From a checkpoint of a small masked image model: decoder layers 3.
Rows from block 3 of the encoder of a small masked image model, named by matrix and row number. Rows with one number belong to one neuron. Each number is 500 + 25 x the weight over its row's rms, rounded and kept within 0 to 999. All counts start at 0. Numbers have three digits each. After the name is the row's rms in percent of the matrix's.
After each neuron's rows are labels from the 100 images, of 14976, where the neuron reaches its highest value: "strongest on" is what is common among them. Only what is clearly more common there than usual is listed. The data: rendered dice on a table. In brackets: how many of the 100.
# fc1: MLP up (encoder.blocks.3.mlp.fc1.weight, 768x256), inputs 192-255
# fc2: MLP down (encoder.blocks.3.mlp.fc2.weight, 256x768, transposed), outputs 192-255

fc1.103 101:508480481508490467499530543499493469553531508553460471489512495478494547554514513474455468501478519510506480483453473491488502489508512486497485567492539517479489504482482476496518487495509477
fc2.103 094:497519509521505486496490496536541540514489508467542472475515516499449457508479485488548496492520477549509516518531489484502497482509543513542536516486515475511487501436549512500498512449525471
strongest on: white die (41); pink die (39)

fc1.525 096:478485491495467477481456528500455516540472487502477521492506535460486514516461519466523536507536519466507484497504501480497518523514469439528473518536509521494529499518483480457497502514508497
fc2.525 101:504477502445471455469472482479488496514474502517480499486485513509405486457512479500482511520508484519493479473514442507527453537486512495487508445493489419521506509483495493533506514526520497
strongest on: white die (91)

fc1.58 104:522523549518560555556547492485522487499523466506499512495530508473494563501499542485504552501499508478493495493508509465503508508516475504508454495503485557495494500521496506514483477481468476
fc2.58 103:503442463474502521481488474499451516520477496565514523458498490524482495512521504470515496500511503536475469500479505521531521498484493527497420472497492475462496502509477464515501526490508512
strongest on: dice: three (61)

fc1.210 088:518507527517515525489522498443495490469486504495491500505498521501510491531449499562477494519478519497516482457482506477461494494496484510513522534526506565473484516546534481500494482484518474
fc2.210 080:501520504507488509495500495547504498493493517474508484516484518512339522530501484471464496513508524520505507504531477527518539546510528494518531497457528487515456507437485512509510491524549502
strongest on: two on top (70)

fc1.347 091:481476497508552516521547455507531468514511528509483531471538493509487455460474485488493513460509481448508503481518478452486508482488464462462551522512514520530440478497506502477504525474499480
fc2.347 091:498480511505500522530550511486516528526544453484513455522479500494456532527517504495507516489520506524520531488492458541519480493475540483514454470514525540478557482531474478479459438540517483
strongest on: teal die (35)

fc1.715 091:470515475473515506494508550524502492493487457472501522479492422511492437475525471507469511494522475492472493478551492451490520525504493494504480515461560463495508482477509476496477540497511498
fc2.715 084:501473491481512510496504476464499538525494479529508510499538470502696462467497494520480522484500525479493480519516538474480498472488511505505525519501562503485470494524505510510500515514494509
strongest on: dice: three (62); black die (60)

fc1.176 093:500484462514540508530549557524481488507478520510490534508502503515485475516520493461501481468489490460478498498481489452504512498517464506488562495476545503547504518477499510484481512484458516
fc2.176 089:486492542555539532557563512486530540502544465509527494527508483500499467499494513460498528469491488502492507488510462514506497476462488511483420500502524526523474473513493530455430470551479506
strongest on: blue die (36)

fc1.461 089:522475473496496502513496504482488525504531515501489494513514485502493506524512456499458519503507506511515496470523457522483515500489513497490523505487492526531515501570496491538513488526524473
fc2.461 076:494495486511492509509500531488521581542526492502563473483499508510559497515545496520499513517510501537502524485489490519522528493479468491475518515513543531503444508462456517505496521538474490
strongest on: yellow die (39)

fc1.395 105:482516551488539557533541500500471476507490451523499499467494506528496509518512497487497409487526502463501479507516591572476524494476485510538518498485498580489492505559505491493475504475498498
fc2.395 110:518482451505532522517535471506490581533516487510516521494489499497478480516541521502501501496506445501498512480453464531494518486514506487449485502499469536498527492522486534502487520527509535
strongest on: pink die (38); yellow die (34)

fc1.293 114:487507554479512530496486491497487491526492474475497511522482483525496481473461478492508449478507497478508494533501542517481501484507472524494518501544530484510525518534532487489492464496474488
fc2.293 127:492528521501466478496476471517536530467470543514499476478484509493468479518497506491514475519488486513517506498459500504479483522504510496497487502501531492490483511497460482481531518496506502
strongest on: yellow die (39); white die (38)

fc1.367 084:506508533521497517501505493494508506511510515493498488492476506508487536508499531516518477461460493503517497480481457471498531458496509504511524528544540498479507538594535510535491532486497496
fc2.367 071:507513561505483490539505503487502515511493492513505499492525523480631514521447495492491498520520512555513503523524496482495447477493504477543515525475472495478443524444497466518500500468499515
strongest on: grey die (42)

fc1.638 093:499550474490508514505488548510515499501468504496518470531492480512501505486529496524500468505523504505486515504495533471504488518530485507474516480496461531448518521480507527490488483454488504
fc2.638 101:503518468492494484507504449511497550539491506523474495510489517493502485457475520539483458521511468501514460526510490483476504503476535463494496496487526465537520504496490471541492528500533489
strongest on: black die (56)

fc1.754 088:468478469473460443464473500505515562502509492450441505501480494516490535511493495532499517522477498504473511525487525507514505541548481481486454502517547487516534511537489452495486457527502483
fc2.754 081:519480521463438453419420484496472478520469516501499483485505496529509456496503499492507553524496457528561505474495459501497465525467524501490521475514479477536483503496493488510481502512498505
strongest on: teal die (40)

fc1.126 103:528525480426458444458458495477451515486493450492494516502513485499493534494495534538476510528497500498510505528514499474496511513521502505521488512454536468501541519524484492508502479536484494
fc2.126 115:503458521538517522505512522518519469509504504550533487559507468508483462467509493488553497462530504450497493497468425535483474469449520499461534463496518575484471503504519546507491513452513528
strongest on: dice: three (63); white die (37)

fc1.116 096:534507457494541534540535549508492512498514477521506494505511518455491488528455483437511444491525505507503492511514533509505524467479490473508455502539526532527505516516504526520493564478500492
fc2.116 106:495491510482496514484499480469493507441541482497502524481482489513405502509494470547499532521483495530509516509484467555503512549521516495493492510519498492469521502525495486468520493527502488
strongest on: green die (41)

fc1.344 090:516470491510529508526515549525522516501506501519487509479520522497498511455512465504458569519513490459514486487499509497493490526517511474517468507504517489519551512507482501503480466497501467
fc2.344 090:469516481507510499502507518502485517532516485514509440529467525513418501506476489531497495480518507534465493459509434525497488497500514506494474537530493558514524465526554482572484512530513500
strongest on: purple die (34)

fc1.352 077:507499442473492505531506475514472458482482458498498525500506514507487549514482514514518549531509502512523487545463536444517514531477522489445504484491507478466541494494515511517478515513522493
fc2.352 065:497500486471478478483502478495519486523498498485480479478493509513607509490462518472532475474488522492512498486498473499491474533529441531554461497480507492486477508501535469546521511457475460
strongest on: pink die (35)

fc1.696 094:474519438505505538526492486503510515492492465451510519485499433498477454486522478502494473495508518514486507477552447491476500509486511475530501528490516500523496490553505514495484524538496513
fc2.696 082:501489513506503501508498519485527527500508516462499488422525450508661449508502461510514492508483539538503507483530507463503513528506476495536514494498531478480452509448476494522491527493515476
strongest on: orange die (35)

fc1.750 091:480498460507490467490485490489505511499513493516462491482504476486496485496449497516500491489460492495469515502518512513519484511528483481536489533486560499473450480534495488497525538514503502
fc2.750 100:561459521495463468455472504504485504508477497513492488509480513491495520509537531482517518517494499521592500479491473484521491518517504490489456515533471494530532564492503470516514511491492522
strongest on: green die (58)

fc1.394 106:500502496488533495501524491494544525535575450498490502524511492487487471471446401489508551472455502489518494536514556482476491478497487505476446524507530487501451495513545465523491511512501461
fc2.394 109:503516516491509497520520439498473460494443505478489523490471528505422526493510557508507513527525477477508496512486516474527497493468517487502546460485521464519491505450510469542487497491505531
strongest on: white die (37)

fc1.149 103:558532504482520534496500497470467507452508489515515531485499482493478504502474525514495542530532510485481506501495543523504493499555491533461508527484475495480466570453512524505553501478517489
fc2.149 093:487479497530475489519491498544534488523517492477516429551519538482510523502544518479506505506509465564513544502485453505534478540483516466506490473492489517531525483526466529482477493534492557
strongest on: brown die (54); red die (41)

fc1.713 053:508496578526496500515511515492475491476508482461500454526496488507454561487509527489508502503523486509517507519499498476493511513467510501480487528483513530506507504481510543536496494491490512
fc2.713 050:503505526486491490475495445515491507475512507494541588541512491490672504497520513491483554491469505489491508511517468527530505524473469519500535496455500520530446500506508510506506517469496500
strongest on: orange die (36)

fc1.273 097:518527505491480482496480519498466449523468516473482518487504463500495473536522530492513443512484479470475498467499528472519555502528471515509484509465530488507518526476493453520519517472471511
fc2.273 102:452469494511469489496475488503526493488522482517505477507512484488504470513510517501481490514493499527492520514507490513492473517470542509501516475493538470493483480532472505501457520521474548
strongest on: blue die (35)

fc1.263 101:486559514490503476504471522471484472434463481523507513506500479479511460493494487516447498510495521484486491462496511492484485515522472499518492493517464498459502510516487491492507526489500460
fc2.263 100:512483519522468484496475493509493495475507450518520468522495510468416468499497501489534531496527513541508548491518481515501514523496530487481498515482485540467511513499551528477510463493530517
strongest on: brown die (47); black die (42)

fc1.57 094:493498504511493477492520507500518519529507451550497488544471492525506512507487439480497488497513508523488511420511477487478535497490514480549459514501504499524511496531547508508493533472504485
fc2.57 086:503503500469504554484517506475507541500541522487487500492512465532484508525500472528553528477493513496486481500476511477498525517506520538496462485524529532503499490470526500513488537484498489
strongest on: six on top (63); black die (62)

fc1.631 108:475491496503528503508500539509461485537510508522501511500505506516490490477504475488501524507538505491479467555484461526479497516507507501489510478535480503459536470512494509513469528542493508
fc2.631 121:486429502516498501497485531457465486529500450508483515460500499511433498487477482526501543483514474507477480483500530463470487496444523480477513489494511488485504487521479489503486524527510493
strongest on: pink die (37)

fc1.564 104:572470528475507498483508483499485514486497499465505495515476466530497503486496518471507552474492510503548492479495477488509514512494488509490444518520487511514487545536500490513500522532458498
fc2.564 105:514469494498506513502497518491484460512471509532549493441467508488506503520476518502543470504543480539505502481487445557546475499477509482488509506518439534465529503492506546507487488484503538
strongest on: green die (84)

fc1.526 091:487475510514468426484479528472468487541493486528501497515495510452511508498498530513499486482530509514489493500503504506511527500499512423494490563489492516519509508514509497504501504494514496
fc2.526 098:520519496468484464495493519505504508539522521481491510512471538458559546484495536547520512493515496517517471482504481479494510529528510444492477489518461533513529507471528499524502500477540466
strongest on: black die (50)

fc1.246 096:495502469497492484501504526480455494441526528520469460497509466498489491536488482465486554494515508493510494453518482482490529535508493511548487512511524492499517496484492517458529516511504511
fc2.246 101:499458480505511501507529489515475502525508430534487481486492470503605491505508521501494520503495497527492490481467584542506513503501519507515508500490514507507448499509478482520494522539486500
strongest on: dice: three (63)

fc1.591 125:493529512494522499504504500515499519507521556515509500556526508489504493505508512509510529532537515482490485441484435501489512473514513509476489525534484503485514485471503504530479467504530496
fc2.591 132:516482499546492481495482504565504526559494514493510523513539524472478525523523526508547498551513519546499535512467474465546490511509526495491476482559515482530501490504435488520493504521487515
strongest on: brown die (41); black die (37)

fc1.482 105:501525479494508506518490557497469520512513486512493461527492530517499478501504536536494502497500481509510494517492541520511483480498496501498496510518460516456532493527505502536480521516503498
fc2.482 111:489505502516507511488505468497513508525531505502482509483472510533511533503507508508546437457488466511475479535463452538464528473509536510469497493512415546508524492509534494501514469452497502
strongest on: blue die (44)

fc1.255 099:482486508478501455517507548483477495514542493464479474482547547427481495475488519498466513463525492498537491510509503518516489487508491455505484505510496488497528491477475511503542508566532511
fc2.255 107:532505484505518476510516543520494468507530532498494492513502557464464535511473486545514469522504487511457509524487467512477483511509511469491501493490435521505522533483530510527536454481535524
strongest on: pink die (39)

fc1.439 094:505468481504479461545509500478488493459519482498484485501499551475481548548480510457470534494469514505542499512519509518515524525503502499558492477471502487503447518531505507498506522472530489
fc2.439 101:534578494479490473502499466526483542536517531477463493515493505481512531504538508542465494497534476518501461469461449526482491516520508465513509492536428512522528490468460491509494491545517487
strongest on: yellow die (40)

fc1.291 103:495517521497489484502497526505508513502515479458502529508505497512488502508504485471509513491469507507493505512502475505516507513494482501485455514485474476475466497531504509477505524480488506
fc2.291 118:509507490488482479494477484515468507435487501503487480525522507489417483464477496541517531509512486461504512508509454470505491524491518490514484510508548538485523510534482485522515486490489473
strongest on: red die (44)

fc1.320 095:490460484533514499492501508501477510503475477561482505525509495504510491452483476524517547503527495473473495489473459485496506503472507483478491526480527513462539484598490478504503517508522492
fc2.320 099:493552527490485489513511536494533462501524522494503483500487538491442516546522490475442485468476535503517496518507509500483483506578475524507502493506468503523490516439516502479490481487498480
strongest on: black die (45)

fc1.661 102:515471454478510506530546537498509497442507489528505528510503475522500521482495488457478533473493508496495508539525490483480482484520490501463491468462540500466469511467506510466504503450495493
fc2.661 098:507529506476456467484467486470488483516482478519511526448438500498595505474508470508464494515516519525505488523474470513534493494501452483487489450516495481514526514542473512501514599527510521
strongest on: black die (35)

fc1.377 108:487577566524495511513478513476485479462480553528499508544548512455503533505516526532491506520505509484483492523494472463513547515536476481470503529516488490486547482490470500465498492463478505
fc2.377 110:488497483510490519513486495497476487518473487482549520484472494497412516491564527507515498509540504565487533457510459537546513509473499504480513513523504515526522503542469509513484537492472562
strongest on: brown die (44)

fc1.737 102:524521505489487488500501514501482501517505455458438497533495514496494496463508485483422502506514501485491469526507513476491489500513480494483462484543532484486518508475483508503477498529491503
fc2.737 109:466498502476501486507521507519519497513520581491483468512486500520505499524515469499486499491473501499517445495493441506492498492480524502515522466516496488510500423525519495528422499511501509
strongest on: blue die (62)

fc1.123 100:480501488436501535506504490496517525496499490461496482502513487521502475499512500476507495464526492467505502449529540516486535546505479481494511485493500478507534512498494506516489484522487477
fc2.123 099:503480475474461468476462495493489575503515490493474504507528533509515504511512500470490484531498477477505487536499503501446499514551471498466493481511506501473557509458492507528497491513518496
strongest on: dice: three (61)

fc1.121 105:483479515493521490502504519509522476509492465530493502485520484527497511460482446520471523496509496472493459469509499476495496543508490506576471488507533466513519486524496483491494535492533498
fc2.121 096:487530479474498466514484485520502514495489571491511473531496541468506489499506554529486472513534443513462487493479476443534490506505502471486509508494507493559492482483487513483494499526513516
strongest on: purple die (43)

fc1.288 093:495515494495505531520524535509502495505489427477485508534513479500481473531522527483486440473457503465480504509514541488515553528529466522517523500445526498493490500498510468511482512471475505
fc2.288 102:503514519497494496505494533482517439482514462500491517527520510486301508498488477496491452499495515483504517497479414517504484525517480486470491498510498516500505497509471505521489484529501502
strongest on: black die (48); brown die (36)

fc1.77 105:478488506476526489519510532473465516507504502464472525515519502457502451478545479547492483505494493488465423479514521494506510488537482411497497512525517478534529465473494492504487517510536480
fc2.77 111:545488477495536506480523516494505506511494514504488478511503495489474506494473462483469529505499525484549488527518497505482464481489509483508545508532514495498472525520515507494502508548521535
strongest on: green die (43)

fc1.314 107:510512499503486488486472507491501522485479474514469493503513503510501495532508517479510550524494536490501496464517455421467508518510508504524471484456493491486482511496508481417501483478481467
fc2.314 101:488492442491491507498489482491535526512525512501508490486552497513454475520532496504535536525496491528499522509490462478541505498505499519531483518492491518540519513462508530483509502556512518
strongest on: pink die (37)

fc1.767 096:476498484478517504509521545480528503495512510498505524546516467490509479524495536525504546482460506474486504520467463464538534548533490530482513481465523465491469480438518483508486478474490493
fc2.767 090:514482506547510498512518484538533491497495495492518509506475518481391539502488516481512537474515493522500543508499462476517507481503503487469496491488512504533485509444504506506504506460517452
strongest on: black die (49)

fc1.18 113:491487503506500508508498494488488479511502500553503517537501505505503489472490498458514521480525501475492494497483465536525510505491511505478452501498469514447499501576486517481504505487465489
fc2.18 121:481502520510500531510496542513534446500474528509517500494462481506486477520505479497458479494536492480486510483538542502479486490516511504510534477481527498537503488465528522457485541516512533
strongest on: blue die (59)

fc1.53 097:475508521461476488522465539478511505479507499495511503473512490508485499534503446485462531524497547504509503506512527533498504555536481505529505500477496462481511503517508444477504491462491471
fc2.53 103:505454473481480497489481530465452516560538435529475489496507483516624502513523485504531454500490502558495498531483511499536479494541494506493480502509509450548490489492472492532499504522494483
strongest on: dice: three (62)

fc1.562 082:511501564508503491517521534518507451532495499540467504568481527490515456491497461454518507524504498500492475496500529466474502508479502451523480489498539475477495480523484492473470477525520513
fc2.562 077:500477498479494501512503484515529496464507519503516459514485514474474525560540517481482512507486516497517518507507488536522505521563454498523482463490461488479497503472513497516484509457517503
strongest on: black die (63)

fc1.167 100:506489517485479519488504502502515512449517546528510527537508495523477542548504494508494521519510560486493499466528510503478506514529457550519527480483541560494479489481522508451499473457473488
fc2.167 119:500509508484478468508489526512488466462505535467487431538480556470439571518536519504473484509479473529510493487503484538515491512501530499547465495490480480516520511507530481518504472471510505
strongest on: black die (93)

fc1.446 099:504525496488515492502516521502499478515495493487493496473524496497497479507480513515506501500451496478490491462505503463500485502524435506551471468484575468464444502497504485512494553483488433
fc2.446 106:484470517487469461479492533489524454502513537488486477518511507494437494513507512466498526480447512531550519463485453473525482522501512487473545495509511454536510520517484489486492490540498500
strongest on: white die (46)

fc1.7 100:480529536505507514527498513487512485498531484498514507557527518489514508493512532546510524471498484500470491535468523523520495518537471488487527496500461527517518478480513514488493480431487505
fc2.7 106:496509543507499492508499495466504487504503543502476429511510525486432506506464467475500504494549516493504507481535494462476495505472505467534491521490492480546563495521504499527521470531528533
strongest on: brown die (45); red die (39)

fc1.245 106:502499469476463469463458499495473508501475489513479498516490503528501542520497517473515496537500541494509490486504554467475525524508499516506479480497500458463509508541511442490507453482515465
fc2.245 115:503507537512453472468468454487511502534513513547504442498489500496513516487534526516499498485478474476509510497449437500514452465511529498503515494526484485522497512500501522518513517486475494
strongest on: dice: three (62); white die (48)

fc1.549 103:486470528468516493558531536472517432448542489509504500522528508455505510519485481471493523479488515479486488513473544538509517512512501510539511516479459519424489486473512518476494481473471513
fc2.549 105:498424467491493494519504497510505515472513457522494514494524493491484478507475507534489516490476491506516519476537520542471474502439491492505561525459559505515488501555538483479505526480503502
strongest on: brown die (35)

fc1.118 106:518507500498482485502499484494500461471537479556491512525529512481496489512466477453506579488477516486531510496489481433518510508505503506503478494490482501447503498523494486475507499522479499
fc2.118 104:484529496525455472518482515495461458481503507493479468494503526486537498529514521498510516504474513502524529543502475432508507517500507500520473504514501540560461507461476527479505474516498496
strongest on: orange die (36)

fc1.447 098:518490485512511456514527485470504476510541463522511506499510510453498507508475465501492531460475514504517511573503488494491511457514491481509502529517486530503512516513523498487498506531512472
fc2.447 096:501567509514495479508480493537489530549476513501522504543460535479485521486508515515495473503501539510519505535470475525480486489496533499504507518535507497541537507495522505509500483491490487
strongest on: yellow die (38); white die (34)

fc1.738 095:488451501519541535527551557488533506491529453499495493492500500457482490506453493480477503459487500481515496495493462504507536478514428473551422523527521528515476506507499516479494505506498487
fc2.738 094:506511516512543540561575507497472479502489493469506438489442517489519484495501494512539521479508484498524538522439496509485469465484511479470596506516482496472525530481497513520524455489495492
strongest on: yellow die (60)

fc1.42 092:501525455488501512529515526509491449481499456491515516535518453476488446500505519512503539476488495501457517532483437454531522535507508506484507502492501513485512491502491518520482503503456509
fc2.42 079:499472462489500497482493506517491515513501508520512497538481473500642514471499466520521506460480527521507499522507475453515479523479507511491492513513497477488522489454550487561492506492493476
strongest on: red die (41); black die (37)

fc1.641 100:466507474456502504498498513489493513539516504492517526495496528511493501485489447518492516501504505505465466505486487556495503493481507504483507500491485507485500480515528508504479551509483521
fc2.641 110:496513489567483491495495530514460470493530450506506490494518529487409547523518528488514517467484485535498547475470516499520525518506523490485493556479474544493505499500466484509499479473492504
strongest on: blue die (35)

fc1.20 096:492482477474489517516512527492484449543486428527491495516499517467498540537514496469525445522497510499504493529543564512483526487533497472532485539497529542497495502468522492496491510437518510
fc2.20 094:494463480506483505498496530515456531530502494509503501460450497497422525555504512495544489512496498524504515512530505512506533507448525484481518501471508564521474502485464507486508512502506492
strongest on: yellow die (34)

fc1.225 107:488547532496515494483481509492471495465518498486437526509530478520492500461497497548461489520487490432498475493508496465447492498538483521514501461522534494490535489479479429490516471508505457
fc2.225 112:505490521517484479458467446502485497517493474527456448517476487512511471506499490491488491463483495520497495472502517543504512491520549496515446489513503472506459495520498484499523496489520450
strongest on: dice: three (60)

fc1.610 094:487519468493544521546543510473475483478499507543518493511494501498510483478470483516454488464555491490474466478501495499512525515482517462557522538529477493484547471482523520507454522538516523
fc2.610 094:515503494504505530517521513536485489484485472524517528546447506518438543498520502515519489476518487532510534513484491554477480481520529486478540512514489495525550502545530483550477509456492505
strongest on: purple die (36)

fc1.551 113:504508560524517517511499520487457491508473492543496510530521484545501515494486488473467530480540503474495490473475501510475492508490497511481492500478480501501536509548479487528493474498470462
fc2.551 123:501460484512508527505505504447488518565490444532514537489507495511434508506470522492528502519528484513482482479488543571489502486493494497462524503485533500478520490532508481490486511490521509
strongest on: yellow die (37)

fc1.47 091:503499534500489489506471482497500462466511527494505503544505558478493561546514485469487507487496532489498500546500519543510545517530519481495451499519475491544532519460537514495503490477506506
fc2.47 097:489475504517507534490488493500492517475468526535504540500512460515395465496554479504475545543494484519479511489497459516517478499463517513439515452479514477534524496533472502476491454543465541
strongest on: dice: three (62); pink die (38)

fc1.169 079:502495466477530518530510483520495502502504471456492466508494442479486505487484448516521555483530492499491508500464526478504495521494514498484482535502499541509516504476511504526471495511470490
fc2.169 075:501546505454512498462489496490482467521496497501473537479487455522659504474499490471494504470520549504490459505493491532472489509505479528540516501512467518513500482511500470532493511516486511
strongest on: black die (40)

fc1.418 085:526485493527482528449453525492506466511456549512504535522506496508495539500517516481508519516499524495510490408478494517519521531505483518475486531477491551497490498551511494484501501454487510
fc2.418 090:498533537497486520505488481485489497504504524517511494483470501509411506537526490500484483484520509502498543448454407507530484537498492525484500552494485511520477495503487529533485511500457540
strongest on: grey die (47)